python train.py --model="CTC audio transcriber" --dataset="single English nouns, adjectives and verbs, spoken by a formant synthesiser in many voices" --train_examples=78125 --gain_aug_db=10 --time_shift_ms=50 --n_mels=64 --hop_length=160 --input="mfcc" --spec_augment=true --win_length=512 --tokenizer="char" --vocab_size=29 --arch="mobilenet_v2" --norm="groupnorm" --activation="relu" --weight_standardization=true --depths=[6, 6, 6] --kernel_size=3 --stem="single" --expansion=4 --widths=[96, 96, 96] --init="small_normal" --residual_init="none" --optimizer="soap" --beta2=0.99 --lr=0.0018 --beta1=0.95 --shampoo_beta=0.99 --eps=1e-08 --precondition_frequency=16 --max_precond_dim=1536 --merge_dims=true --one_sided=true --adamw_lr_other_params=0.003 --steps=7900 --batch_size=256 --epochs=25.9 --lr_schedule="step" --warmup_steps=390 --weight_decay=0.3 --adamw_weight_decay_other_params=0
Rows from block 6, named by matrix and row number. Each number is 128 + 32 x the weight over its row's rms, rounded and kept within 0 to 255. All counts start at 0. Numbers have three digits each. After the name is the row's rms in percent of the matrix's.
# convs0: expand pointwise conv (model.blocks.6.convs.0.weight, 384x96x1, standardized in use), inputs 0-95
convs0.80 080:142132109133174147156173140142122143122146127153172169216142143132151134145141122149098113111115142156152169211104177113167164155091148150147182189110147222111138137203186104141129107186173097086119122079178123088161193142141104124093133130114085131123143156093136147138087120114113121141
convs0.81 094:095130115171118120147140186110147107077168172106149113068133148098122120134171108139107117176095112063130139110097129139170125128136078127094190093091141135123055065140124180093157153141127162079132098099114141211133135119131098102092140156137154136089106134205157080067079095115109102165
convs0.82 077:164146085149141173154149089168121139159157150108126097147144122100104129124046139139086147139070141060131108096096078111149136110149140060182199131139145100138105148130124137129110150140118094120148089138126198113139176159201176190114187163166109109116119115130143148205110102119162161086
convs0.83 122:137087118109086126126069103097118107069082132101133104109120101106167108110067124153160133141101097109132137172065124095129141139151151094119091095145133102097102110073091064128198167114159157073093157102075087163134090123123108163054146110076095072138150141127152110142099071073142116094
convs0.84 112:091188108149132139184087162172154130118101189081106172100136096066150120135143166095181136098130168065115199105192113156150136143168110113133143152088096129140146100104119113152131165146133116046157084106117104160125129108155162087076151118139075117124124130164195152136130143111185135173
convs0.85 106:171139158098127115067108160162120055121154189084090144120178123100124188151143136154141114177148079187131138110176122113131103152165106128154178125173138153086135134171147119157141170196170161083090098161134194183107105112137105093104141122150129167157099089099168133120174115075119142096
convs0.86 097:142120102082173117085200151144095104145113164101100126110160184078099112122108151179119183152100122134113122147073101165118111145134179132151177147176136142132122113100102145110103128116158168107145086127135094122157080162170194153142172084170057081188186116130093128185069140145137133143
convs0.87 113:130115157112156146115153108113136159055142119123076146097165118087129130137167129066108138178178098164102147124109141134186108131113124103110099074012175149130115118109140118104094104155125133124156081100128167164094232171147097077081098183145125143152148149159134123130132077156111143130
convs0.88 109:111145132164092138133220123151152118106127170188109119202127067125125122088138133130123096148179110139126082131084143140105132177073156117138085123147125154120142176148091127182169100105109138090108115064065195143155164099168160140174074137147061076132117145087165126152108136133104120122
convs0.89 094:143102147064072179116078089154133079120151146144163152092110107164180164148136147205144141174144080072118173133166158098127120182139167161112142124116071138155147130078101112107096105117133113117186054081092137061127080168125109172149143116119130143099156177183127137132113143150140115136
convs0.90 093:150131111142077204188141096148136114108148077128143125123144082143171125144171099103127116104180112142115175129099171104176163109146127181112124083113102074119102144094083201098163108164101093102158162085124069131075164176113165167123146174116142137109105160126143146147068166119148102195
convs0.91 079:097120099096117081089122102151135091139098143086113140099104112071105073112161139141121126176132158106103145112117123127188150148136168143147152176154115136152061080131142133082166151103163134125105079151094157157087059105151111105163114130105127162078153118231111121110031158140075110154
convs0.92 100:108173146092108145213129134141172160140155179136192079127139140158172091099082102104136175131115075176137159157174176131102122049099151158124091149118115152147072132119130083097098172140164125147108091071158151145133116145095132112110114154062194074101122109124086087141125140117122159123
convs0.93 096:126098140154100147075174080130096102185090179097151105184163100147164166099164120161091159120107115132120130105151150087140147089157105153160159071113134167175130129140120138148125102160092157061094092073159193109162117116135198178091120152098149096110129155161142153084137160100127204112
convs0.94 076:103056116104060087061143060131064066132139129101153127154141119118173141120150151161095128116111122143163168125123145076153149131184144098119189126125119168150143135133110108164173115159156175063112076071138142142151127117150118115101108176113089092135045109184160150118128151125151168141
convs0.95 111:139070123165193156132083110157128160168103120098104115131138124119126174155150149112084083143185145128078095117153108111163207150156153149121155133113121144104146144195137140126068110090142108162111133108108060096159063172189125155177141117153037101109094093170117117130102128084149140154
convs0.96 109:081220184118151155135133110146167169163128120162154152127149158173149147109111120134110130103114159113143161178131149096089125110123157138146120177160114174128116120116111082170161172117164185170193141155151101134103089127138154147141145189122147207112146143151141121125200227111162162148
convs0.97 105:088168209126078169086113149185086065077143152151140129113206163139126135092156135161114088140105026129134122130125138120072116073158112113158095125134128139135146098124105142107147097111180138095120133108076133095104099137099180165157128141143172109183151104192138150126123173161155119128
convs0.98 102:119186187168123086123145181102182123122134070115114152136135143174171141043140118120110104139125121155114093132124110150093082057171093152098091105125158160193065084097131196140145132110136129120153110067145178100111175119120130076101117116158124129171083135160101136102138115090077131163
convs0.99 089:143130205095094066103173137120139134088184153110151142170116125124120184154122069139132130084165081125117174081091137083151119146084080074075061179098091102082117136133071142106072116130144112092133160163178123141120131082123124097099143124145129130084103137163107098095149186145143100102
convs0.100 119:145148176148156096116147099115157202150213107094089098122143140118069164093117188041123138135190102142113158097115199102133138139105112122112116087087198137110136118120146110179128107108144130092163128128143095115153202122105117127061110198100171098110134106149144093137119125123117157111
convs0.101 082:108151150042106094151134122155116144166169114155123125115121148097084151145090100159144127166094159108111178081081083109084100125162076059122099153114078088147108088150114074140132113102080098070127121098127166122080121192152118151135130168127109136152118112165178155061117188120168114173
convs0.102 085:066103145136125114157070106103157152076129145144107157190102115164144117190154128117108047142123160126172152157108122133088144154097080111112077186118141185106089121195151097211110124123155135141124105135126170094102134139145142107160131152134161155113177153129184148153187170188162104143
convs0.103 099:165126149128185129116154155115139110099157128088143196150155158151108132130219078131172137104102103172173163097161135165204172132131104151171128143144105103204124100128113184169087145135123181109131124164115128140128111133155082103157164140173156163174127222115129155175116098134140127131
convs0.104 098:169106115092182136158111176164103127168155151134130144108150158080133129172099077123154137187130126140149154102069142161077095106137122101106184113091095147117088070138148123132102149149172143127142095098142098160088063141130169113114120204139153149162082131049170126111064094110096151069
convs0.105 103:128142119170145088104120128147095066065142105150153128062087053143093069093129145130108181118122152150117135115099106112092162171106106149127128174143119155113087082094122132122086144172160143159184090167190122119108177093107157129154129122123112165141107180134071050124137108097080068142
convs0.106 078:189136122155127070104133134143133145126117093200127126086158168133065140102106080138141164190070115130122105140099099141098116073132154092163156079133093164138159069112155123191095138084121096088133173120107146076135056169146215155106087159132121123163097148121145154134111119137110140082
convs0.107 104:127132168182087158123166118126083137109110094126123135109126082143127106048104160127092021148143105112134137059145110150086110095127127097103118085173153147125108137086173181171169171163101126078161160107089058136112110152078157160109124109154126156146127115106172095165092135090077125144
convs0.108 077:189110147122149106089166140101131066095204133107127140190090174149122141138110100124165116070100100087166128131092082098127091124084070066111085169092085107144075111133090167120065140112099088132108119100134147135077148142151077124129158100121137129151072183133093138187115104092114119125
convs0.109 107:092111136142114141148152113154162099122178121083156146151098149101167122117093131103162087135166116083165104072086087133088088116104146094119108114104092132108072063097108135080122091129064141128146128145163160105145197127180112125118177133140139125099015089197150139135127158092137071133
convs0.110 080:139113120178150123110115160152137085114083169079092137117204132140145102138107088138163079066140115087194165161177124172141154128149172139178124129137156152172127114169145137121114099111122098137133124130147111097164127118147102156084188130142155128163115162059148128247129077159136175111
convs0.111 105:159169094220136108158134180176113106123167085104143181085207117133167077092166167166201125154142080189126145117118157124131118097134133126130089130098164173136135084149145175094089147130133144154165162119190103126082129145154164121124133094120171137179119166096120085126147119094154108133
convs0.112 088:211167123131118095115081108112148115106138158146186104175131142162075128139133121150182212137117053165142190160135102138061110132081098099132076153118127142161117117130149131126068192103120145192123118129211124118106104096113135101108118116103119126178132083150104118096144141088113123087
convs0.113 099:145090110071134108140119118172153112119109155162202133077126118142125148133128160133174144225128091158136188118092128148142120198163117139112160120133079171161148182141135101074097076069156135161141056090087113088119124149194119141120127167139110152116216147100131115129144128134138139110
convs0.114 099:104131114067171091137113080140127089063144159156145170106115165113141142140127104157154154157131165088147186090128111097154073120116157103129114209144114109151126121149061152149122107130092119117210170160131158088054126142104080075159174123147112144136099110162167126062170129165167136145
convs0.115 099:112092102095174127100093022156122112169121148123118175119114139146123092178113157163194111136118148088140173165158121143112126144147156111143115156136180097027110119134113143099150095154144094123176117144174158101139118142174176126140180148149130116126139074090132182170193123165131166088
convs0.116 117:116145130134144118122131149183177147132168087127129045117137102100158116166115100087176127111166116124116126132082157115149101100123132077107081137076086139164109120137098156101144085112156114144156086159109144161075102147166176128091056234136169201117111136161138154126182151131121154182
convs0.117 100:133217158143133067102093172134113128066117111144118141128131160198121162108112167119148132112073051089161137106142141165099106048101108132098058144150094129142174108098108101159081112076121126103129152148135088117095086098153158134133100144143103142175141147113082150108155202095131111092
convs0.118 093:159156123169148107126160070140150177118095172163151083133171143150112188092141108125116114142164158127170138094102194164126068136100081105101087203168104150172077124096150110189101127120152120106160153171143193061132157121104202128084119128119138116138101118140190113132146146141134139088
convs0.119 101:162162157131057096164085117143136152169059088134171099107053114148133181149130112090099158137118123173121103151121090145078153145159136105162098105116129076036091130123116113139185097108077090065105135099118114137082125107134129115142126145152101141110166210130170126089131155095087108119
convs0.120 109:160110131146169100114104143149125162112161137103127131122180165107154135134139209078123135137107085145174158136165144131109122110181095089121134092050125207080101107114129091094150147138121130102148121100151126182119097081134131076106117151087230191105084084101139150106106163131123164182
convs0.121 097:199076102126078152128115134100114129140120151187128134129140142155171049081197159203103100179136110161088132120141108101141144096123174124058173165136170171135142062140100108140124156154147133185116124120149197133110143131116165080133129065117109101129122135172138133180130109081152147130
convs0.122 103:097097140131120105108121143198129120099173131220135173148135155136102156149139111090168161131199148086143144141094185093150119119165137147128091153038119189110163194119115098149184131158076137113161139100128103149089140173123118081118130113169182145141090156143154170136155146086149170141
convs0.123 109:096112116087107142046117054165082144133083094116099110144142139130159146111109124105129146109108138134125141093091114148147120068146080153167114124076145139115168089145112104192164110127095150097141056121140111129103130082087162064071068144045135125089127138116117075074151143133077144160
convs0.124 094:099110180147129120082164155146159098182186102082153107138216102165160116094151158147108130200105129154146147101169098112141155137137148140088092127151159126114128090079172188110118179132157133121133139101247160190117152097132179149133137086130121131115119108155153085115099121090120125118
convs0.125 082:103069085110090136097091107120087095075121085113144133089086119097095147148100143096138147199131104131117131141155142089155132188165125138136212119110117128133100104117065152147090153130138140104143045153129104134121042140138077087122117090054124162063111102100136157139166128113111091095
convs0.126 097:210164174116119123148140151150171102173175144118135172161169168102120231152154110096176117161104157108134164164181131180134113106159125106143113089105123092193164108129142165118091138126113192177131108207155131124125077130115124085137089139156133129173153124107131111096187114117129116109
convs0.127 082:107149125056120083056073053126079130072103108114174123148118147121153106154143126150078141103100092085145136108138124056112120120157129131171152178118148099091052105137092100152098120113183144104132138166082143123124095184143078155071132161148142147123127094171122108077174166112135159126
convs0.128 103:113091124113150131086117164144151115156117189086078139147189131113147149108146095092121118089075092138179174119174181166131168088114190104113115115105157114183158084151117169123116115177154166086160105184135057145139118137156137115123122133123143139135086170048141108160188084107184136112
convs0.129 105:158135193176115137063087144121125133137093194144130098111201159137110134136128110109150080091110114103151149121132153157112135217114110137184154148175058163125122078059146080126144137091111138115147151085176134084132134102102110141104097137155149095121123164194056116158116160129090152116
convs0.130 092:148133161062091149113198103169129071140137144152162122134105141075112102129134104133151113131156196138130093205118140123097161110123091118131137132152070093119031120113130150171116148127140172039140086087141126162152070114142151143107105168133159155165082131131119188082127151111174106112
convs0.131 087:143157108111104109081138156171124104164127147136159167044156177093087157106132086093123189149151104127114182127087152138099081062125181140119145080117057156112126074151140167112094120103164135108163055063150091117094117130139152115105105180141120168141101144117167130105099173087103149122
convs0.132 102:056212156182116117109150149109066109079167094115150078073154081120116086114176126136106144190090104141123087082116114130074096036164131141147161132125093180105121120101137171096147125114104127128121118112160154132111145075126149134091195142156109138109144163139153120107139088113076152114
convs0.133 103:109117094130100122113112128153089100076160051098137119098117040147084088097185193173137111111140112137182155150144102145119181089156135111088131117137136182098123100137097182128091106074180143121124115129130184139085102125115153127172180137051078154167146142150111155137135116094104078118
convs0.134 115:126151149149095053123110162153113132087120136142136151113152122144097123171133154148128097149135146083092127118092147143169076182170123045165101072135134154189111157126055142099105197174128157093153106135138123151122087100137069119042078119066168129109138153120096131164081136107101122131
convs0.135 080:097168159134118074122073052114146138113115176185140154140157161132094115161125057177128110140123121134155148131147137142072143124174119125150141153132148140048124110159137059155106145104094096090140113121122202081128120194143146112091133082122156125172157100149182165120171148164145167190
convs0.136 091:083143166092131122075163103079133106084167166121124144194149137109184113126172143138050128113110097098186114142098147115125090170085105147083092173092146154142169177154120137158151116166171157130148124143118143120116125064131116038106121154121199190096104182146120128152168129115150133128
convs0.137 088:157072153089117101078100144102123130058101118133146139088179142125117084173142068154152161124175095131132140138150127107132188183150122106147158101140112172143105110120187141163061103117060126155093149162059201099132116132173111156080118119159147149131127155179090153191144152142114134095
convs0.138 091:110128159180200120160114157131126148171135172111128188072184109149158114125105129115140123118126187108172136082101122159139176151148141140157158156112134143128102104137149153141188185156136128181168127100153195152156113151110103145081158118097191117153125141130142194198064070088122144087
convs0.139 101:089136172169137113159142184116142112104147163177129142113178150153186170138121097135166132151129152160108095114123102114153172195126111188160140115104101169153142148108111102185170154175132167190117167112132138179175120119122079106113131156079168182089101092115167203188143087133161137150
convs0.140 116:175163117163083092081156164122133081091140147127119165146170160215170090111139115171086137113165121146142131137068136126143143140114103162120121122094140150157158116162092154111168200202108152092158160101152138157096094151193084072153118154106171138184137166128165165095112154093145106100
convs0.141 121:149111155110177154139151164131133148176081054129167102178130071134103102108136133144161088110111165151149174161191209114117101110167134059143141168149129102127144114051078152170118149133140142146108163098168079096088163116098154147142121108132067165091131194136151097130152127132140107168
convs0.142 099:092145139119060110098108121136067075036117081187158061164086167116126193131140117096122132167161130126120087082152154092155143123140102136159188150118086202156134143093146125105103158090142164121125090078086123122134066148113103129119142158091132142100068118104132092106121133101129150098
convs0.143 101:095155215182121158149173160148115139163119145128157135085187100087149074084140165152129135160090145106135144144105078186155080041138148144120096110103124157096108085077076129123121163143120135109206181092159124133099075066087159131157109105116146128150161150134106128098142147114148124122
convs0.144 097:138192144177087116144132051189126178101111193159148140080167164144138154160095092153116112102162144085191116121118116141100071171152108138197141128086112168141111107148132121157163115154113082144150133123079167078188147135094142178098160152118136154128183148145076160159154106135116135161
convs0.145 107:116145161136138092127141121160126138141092100159127121132151175097167087159151094091132113144106116138119155175125137170136102170136096118118145137110126168107048065093171119184159148153136137169182180132057166140090131094125096075119110141184190175147122188194120121160104127087081117062
convs0.146 105:206084131125139113100179120163154113112155188143105148170157186136130161152116064168129168137108107142094145162163151123145158146136121089164122145110154125153090126156165173134110114151124167230149118175162139172092147139162123058115099158124183211110125087087119097119136098142104109144
convs0.147 106:081158167122110130075169123166161167110069077120123114172101149156141140099099068103157172061157060146123131136063171132133141168138102120147104130099116161131159079125114076189062085093147105058111100125123100121145115117149195154139166146159160111154132128170138118174080116132137142134
convs0.148 102:107104082135166060097142066072176112125133102107116173141148151146133115125134118170109233141183138088115124142100152133174176151130098160137160152191129124106059148109126162103111118164106148152154154177120180148154147126121110121088144150182083148093202088142100098125154144132135078112
convs0.149 104:088180188176084149139182142095147088134087119112183126041210099155140043107118103156106144134084091171152136125124048138111138088158154117133105145123139141112123102092139153166137145102172124134125144109163142101167160103175210125139129121135152143133093149132099128128139150080169148114
convs0.150 089:086139135127111169121062143096129114110105091111149123115160112125168169147142087104165150111069093159168146141124100098171159094122110139106066076057120117106143101097038101074111089107134123050063098113132149160075129131160102136147123097118134137090140114111168171168154152115172165176
convs0.151 109:147096157148128145086122113068162127113081134154105049106094125129136142124151110177150121176144124148106077181131148123089092073139130188068162139146143102162105098132119095151079142129095159183120083141167160090086159159125120119074187029128125121141157115162138131134116090104072141085
convs0.152 106:087177222141165165139162046126098160148143101114136160114130148103106127117172093165156111175145173156133181090124162153140148130129083113097113162082174159113153178099082128116145182126157190093164100102085060126111141122170154089119174103104090133155133178116117106086150127129113139138
convs0.153 101:127178151141102088117155146117155094099090100140136160008152120179138055083142085129125137140099081180117118139118101160116153120121157098145114120131106095077117069082079107167089176100109130087076170123130083089073161114105176117132131145133112143181122184164130122099132120102111143145
convs0.154 084:207128176109109128090150131163092148159165120143171104206166129127139177131118092125129116071127097111128116124078161088145151116095062127083056132037073093114119138140120136146082049117084128100107125102135132147117097084127112093117137141114114134059103175153105155090145124108115123148
convs0.155 114:138164121103185074126078085110174115128130146131159154098106184177119141187141140161130115128117114078154158155182083178189116152191141144145145142152114122111147121181134128119054150087126158175130125111120144111108183177159144132094130122169153208184127120100155106165145056149161120138
convs0.156 082:117134135113126091111144074113106131150138160153150142044164138139109169138125099210145121114100182107111131053109103180110092135152104110140115135091141143072116095144116043116135151072062114081115100124107175077089090117155134137076156107056140133157154119156141141082151099120153179130
convs0.157 098:166150125160126125096088085151124166116069100148131103158149150110136086129132094121141080150136127166157142145154149174125090153110090148130107132109099194114025054113130134218116117159099140159174164102109166137088135084111120086093112141147183141184123179142096113124159164117062133140
convs0.158 104:082190186172138156147210133096143125122141106148115119124166121104123105092129101181148113130131126117111145179166117150118084059127131140158114110093151131089086067139090142164144113108126178063130191110166142101115141072098145143154153124123223171133147178142176135126135174130098159173
convs0.159 106:153129140091148091133107133145165065079141111121145112065138127113147104116170180152125148143090123178124087129098163123120117147126060144137105112154121145175119068078111152097137119117159181175069128106083045122143131087124108117118110129093075199076138132112140041081086137099092136141
convs0.160 086:155163146086135125149192145125129094124180094166148129160121169085089131156147089102145086105113191096136130120119100203101125087136101129130094112115073077176102076112129148168120120140107183095137107147126092121121057169115132177141089169135134125159101184153147187172097129119118095047
convs0.161 078:233133099131126117132188197139158106138169102127167147194120130160102166150118104122157128130121142127155151165138093159118132098136078094156117134122067130196076110144135177166098118131117155068085105122124145142077100200139084160150127160179129158167104176134145169174102135122139100101
convs0.162 100:096142127129162136064150132107161177059112076120114182194133131179101119058168188141111114144112106145084087114122095117140113118105152167146171078058094131051129151092075150102123165121134196116174110119124152101083127160109112153108090090157093153106101125148097117111167131121123097149
convs0.163 101:148137194178088068177163108161161109079167106130188154178149100177111105126213167124098127145091164150112147138175087117150135069101133141095100121080115157129103076101079135128149143094146170100168150143138169095081162131162088094143091151117121175135113158124070079121143128120123124121
convs0.164 105:123104191175090151150091184139159114079130136127121154131209154156115158099171183173128070192105084188105116127177118095141115128101098073149103119144118169169120076107113080138143148140190088114188088086115194105134191134124120147102148092136145107119147152134094130122139130141112128160
convs0.165 089:119074104102127110110158135166096107039092139139153057139126113100092136153131179143146167216126133142140143132140186125150143162165117091165202156163153153103116088156161104146101141150134168121184129129136134120122082080105088142085134161066130119105100167134105116142080103113098161049
convs0.166 104:163153106156153153131097123206160132073102135150122147114145149148123141068135088141082144180146192060148204135093215157159110122099142122112112107162128127134080139128172161155096078124072150112155193122138194118136169145136086116101140156128157135130124161122168156113137182166112094128
convs0.167 096:102049062107149088134105137090110101076120083068113087113116114047069076114091133124100118150144124115133095122083151066122148125094109104099149146128141131166078099116115125160120127147134131091169160148085149114164091107128077096109077103048119163079073148111143136140110112093098090125
convs0.168 098:174150142160156124092090122116141109149081164132179167146170171159124079084110138142186059146075166111157135130175095113123105145115143121171192176110150122109156132103162086138096167069166131196130082131114167096159143142133178142108133123145095164147184148070126120136150076114156185101
convs0.169 104:154110126148072082092149134083090142175080110136126082133151130173123137149097089127153179138131161137079137150131073115108091053141143094129084117127061131093085155131090150163136068087125135140137078135125136082118108138162151082072090208085185158121174135115177125143157130115179113137
convs0.170 108:099123149173093139117078208099151141092106102144120132099174085152172076056152076128133080154085132165134080132148093096141134076179145146099110079077121172143129079123115172143128105138148157117062134125170122107102157167177178115168153139116163159103109157165072110154139162125126145158
convs0.171 098:156138135147107093123160135074110070174096071086126141128181106086071028106172136197113060172116136144116107107168095169152118087103154153093110116160161133137066116121109167171116123144158137123184133158127184098107133128117198094137139111127129123150101101091086105138135126100099098108
convs0.172 100:073137118184134063176142083161184141126106094131141100187123150104124185122102119082113106151098163139155160118100173193134114172080104073107120144130138213174106108126146122196110126133148171106172105164110131141103107153093171113152151141106159117146114187089147118149184171118140167152
convs0.173 091:073171148163134171162110182136112132070136136138107093095190159116165117139095136093174190083097143148159120114078114183159169149195108144144134116143077154143105115086138132157177181147097146154101147079122102142135094090119126138152167127090168145112108123130145179177068065093159158104
convs0.174 089:139097150147071112085092138127068076099155090165139088173102185139088150130111158088131070176173096151119089161160138092183124121168112153135165142100097210175132075089114108142103188107184173135139095111174149142117092113158130123108120166094110141139065157126102156129161145103146137126
convs0.175 108:129141152159066086121087214120136156113104113155126148100207138189091129118140141144135083122076058134165126134086120116131111125159139105116094092165112113136158134089115129116077150152102074090102200127145092147152122100152153079093146134138140119124099177100060127109115188090195128090
convs0.176 114:129098172152151118126125117101077182148058123115162057162153157094122113079094154080105142154098121086180078163149138093141122082132132166089071149132126155083098127112118082131120068130133158106157169084092108156152099107129145110136093080194117169170142173159059117099117133093144096150
convs0.177 110:095105099142144082129139166116151127150167110171107155134141152231136127134172169098169159130132141124139173095112113083164110123152156163117183132118095169158153108141063122148083181155189117158047097090144110151153162126084157158057137139121143101163080150179098142149111113126131169088
convs0.178 110:125138201165077140108121174059101157085081148179150092122190115151112149117124095091085103154097120173184072118078119151091118085106127131143117068119086215156116109091130097152128124091121142110150153133095132140176103108120113129117123096068081139147116160106081118092090151096131168158
convs0.179 102:162123190104131092135174082181114087118174097132123180183160151081133142156129103162133125131164194109111127155104128116117174156090104131164126184071134126079140141156128122058126139188097079090088168090117129112117171103086087131088106112111078149086093123069094090105097094102116110133
convs0.180 071:140201146137149075127142115099129168104124128148171132095148151134083212123080099103120145141074088160177135085061076099047102099092108088138104168130117166103111137142111134134089150086150133110174139128130155088108093181155188100123150167112158173108156182136147135144148169127139178112
convs0.181 102:122103140151101136174133161136078077094159103174138071133167088126169090104190168173092094163145116167139139130165091147087162104055117110100109113144120193116100119127201111179162131180121143111161148084123125177104189144138151124146176105133121124112135161171146125112056184126097143125
convs0.182 103:057141121107110159065156186137102072061101115140135141122117081166169153081134134103068106109128059145117132077095113114075112095089117136148181117124115141112147113091092156134114145100164157140160142104116057098131090113105094168083150087154133152138143189163134128147057121079129144166
convs0.183 085:152130142110154063127135119171142110105150134088125147173166177108150185127167089134175114072147130083189164098080139074155135183118100116083095163056089118103111123160128135098048063108140129091115161102157115186094087086165134107136133109145088141101105146142163108099114085143122117163
convs0.184 107:095141128135114036041114114164113095114142147100186136079148125144128118116119146082170167134103100138109155152117117098117024131159129074114123121117076145114141140074115130152131097148107173119152113080099106145103134134117142134125118094130134063142161200122128133123146190082084191073
convs0.185 109:113155091095157137160138157138160134150086107158141126121085143167149069086171120168129134188109108156126117094067132077103106214108130163133146180128113122116197097092136115127056125131125083206148067088138082104131105105101128152144162127128127128104097087139064123141078112100154171091
convs0.186 094:153110135091161161139155102123144125140142083125077136128131119120067112142152055110147094092130148155098177153125095206131099060171147120133135053087102098183148106125147171166120167161147145086120109133143094110067109145140172124048078159144113117187089170101169133187131123120123142120
convs0.187 097:138134056114156100152053175157178107183130162161189072118147131131170082128092151126138111080052129149158171128132185104155136136108147125141163151066145130195118096129111094096105135125151172140126095094136084133122128121068098143124120116056148101146077099118120107153098142119074165131
convs0.188 092:138129146108123134164152099113159140150198067144119105199123160082147143132088140110104167170061133119142163127105068129146129092106125070130181139089082100167125113157132128187050109129082131124134160119122169122082152132170126125124158171176133080141086090188156145125159158108192088114
convs0.189 102:140146141100139087089084109205126126054101096092173104081142110144110072129201114127135086171113121161142118139113109166178108109160121181086139118109125150144152089072138144096097149145134169167153135082131138128087153113114092090066102164089158178087124150177114081100069147117092149119
convs0.190 093:127131141109136154134158171122161071125110107107159152203131125121122110139148043132156107074118102140162133116145144197088156123108149189151067086194109108170151093085134137171103075150141195071130101132100057138160090132105156134133126150161136130183147138117166149194118149141108112158
convs0.191 093:154133088167091129143169163111129134120134139139140143137155142160106096095103052122174238117140067146168158107099086081047112147119095118168085172128120148117157103131146179129086173077132141151164184123149180113132089130123131135129093095071172131141114082141127089119129137125087080152
convs0.192 095:177115186144124092106143154137175147116080152097112114131185168113122111057096200124084112147129139130080113059148093196136108084163113084129093102111116181144110121107153142128124210143064119182116073140113143109138163091097115154122097099130145117129113163068145140118160144181095099134
convs0.193 087:136143180136142156128138123110132136056158128105162138174142137127166200144149139117124141124127128116144136148148167123116126126120118162132150092144109153068131235133140143124137122166153077161021143116136116126126117136084060134134061137094083101062146120090093149166059094118178121084
convs0.194 095:154111086036059171106044113134134142099075172123126115100113130140104125118098091122137130179166078158113135146107142117134112169142126092151127144127100176152117111140151070148117141083135070163119143146098150103125091150189122132108144138067160147152130144127104084233125191132116157110
convs0.195 083:144105103132162176118135087200139118150125134163113119134136137143107078167145086095122171129148131077157171170097200126134117201103154114109152113137122112171119162142192126114087109144116139180115150160151160151144198115119131085103095154121095206080154120044168137130132169195142137106
convs0.196 091:173100116118117105092096092126131101111141127137161137143158143108145116082136104105144148081127131157118151138089159148120179140065206108113121100118160139082123161084129218076165122185093154068111145139143060080140138160145166101099108129122105158118123127054102117187087070159110184108
convs0.197 101:193151119121063168120104082154166145118133116158101131102098057167081054136150097142109142089105108132114139084143154150093155131133129099077104138111167131103083081093151187147113114161104101151098133147106167143103209141110168108172127103088076143132188167158142104097124098127073178134
convs0.198 090:114184135127133172099166179149143169102133141106161165176126137126090113081127112078154177112202105154127185111050080092074095122138141144126135130158145194152196136128138159095129161099171130192187067115140126105121153156140139149159125145132142179117118102081135139141142201101136135117
convs0.199 121:166108209092108140106110171104153170140051127114152168137143205180124065136185148145145090106107110145118127152152105113176124138159141132088180140148115126105142082108167124184129153118136082227124156120088175118160092112125121124111086117158113191130090143122125119148168098177146145128
convs0.200 100:131106089153115139050091170124142095142124166121068154097157123124146124128164147110159162060143160116151117109151134173091114142092189107143131121116133112136182106118122143092159134143108119100109119127168153137117118125131132112154131109077111127116119190023142122203155040160123174039
convs0.201 081:130148093157134144109099158168117098141118177060164132139116107118117135092074146116179103031173119112147123101200144089082161159129118128138152110150136137135085146139130130078147154091106105170161076097141142085181168156111072170132189131103137175181154112093143177187114106098157147122
convs0.202 106:199110079050146149067125166184124160102055126175116159091127166118129099184147165048067121161145111110089120118125123150138154112104145130058176139148112088157117131129155138131118156104151107156132081149107112097144112123158132117139082183105102149144159083070148083131107107164104102132
convs0.203 089:138126102142125135156143126113148080117154137123182154240107080136143093108157113090136101087174169161071158110141083131114165144124136097111084112100180200163105169206092192107129156158191125147121114133127102102116204115158126127137138133109083139107128112104164144148152109187104143123
convs0.204 093:174116122186099106115133133147179086148167169154139155141175189096136146117084101157103153102094114144097115076097114075136139123132086103098062053118094152109114133102080137099116147190086112160080128066134178119149144121070088089131132117132085103076113109123094193129165110125148110174
convs0.205 092:142113112108148172146157155140159116134142132133107158157086161065104181196168093122155116139156117141159123160196172184125162143107108168134119112130176094147167087128120177101106122156172159094163098110131105108105153166111163183145136123146210108168149072176089144196092102118152145180
convs0.206 102:164125153082158156122168172195115144149127074076075158133137112101093112097102168071080178147132096132155157094199151188129144092160159106117139150123170119169112140170131172115109161119202148144095117122096142152113175130123148155073140143123146148175147187147151146191126112161079128095
convs0.207 098:121156134218142137128121123168139068164137134182119170157151063095134092071097084137063159099122112091096096164149136128135120086125188122087060070076159104134079128125098170099135118118107131138130107105117131127125217117148158098087154152114129137154112179120145109084172099116087128141
convs0.208 105:093107128101119100107182110128092130112099153067119124152211123123094118137105058173117090158101127184127161052204124146114094145079184127111095158135185142094100121125137160165108175126116176128140086191152113155130157114114166099118145108121128165172101155099152094062118110110101096143
convs0.209 093:167089077097167164143166195117155104152180121069170153136167137070117126122095142082099176199094113116187162158138114097136165106113183100168172166133129148113109171124136162135110136142142119118144087110108164125110164158140100145083169188175112131207113121182156141175142100132137127128
convs0.210 091:182137147093126125131164102205114146128151098192156164206121132183094110109115143134125150140135087148093105152122110117128159131150129158119121213095173109078110175152130155156134113147171105216138118103199111131053184146125137101108128153147101137133177112164077137129154096094114086120
convs0.211 082:162145089166187155162164173134160136139168164113152137197139151137094173134072196095114146114112115081142143162125090145135126106111148124196186134150171148168115173169147184126092158099129102135111122125121187089140177177123111154116156161141131132176102132140141167228121116116135177114
convs0.212 101:154103081095155129106134120143168166126097184061114084146102123087127142070106149081115124106126053130143091178157183175150126164149115134157132088075138134104116146125093135091089132124173125116117134132132104120136137182118106113131107116146174135148161141100183179250104088155089147089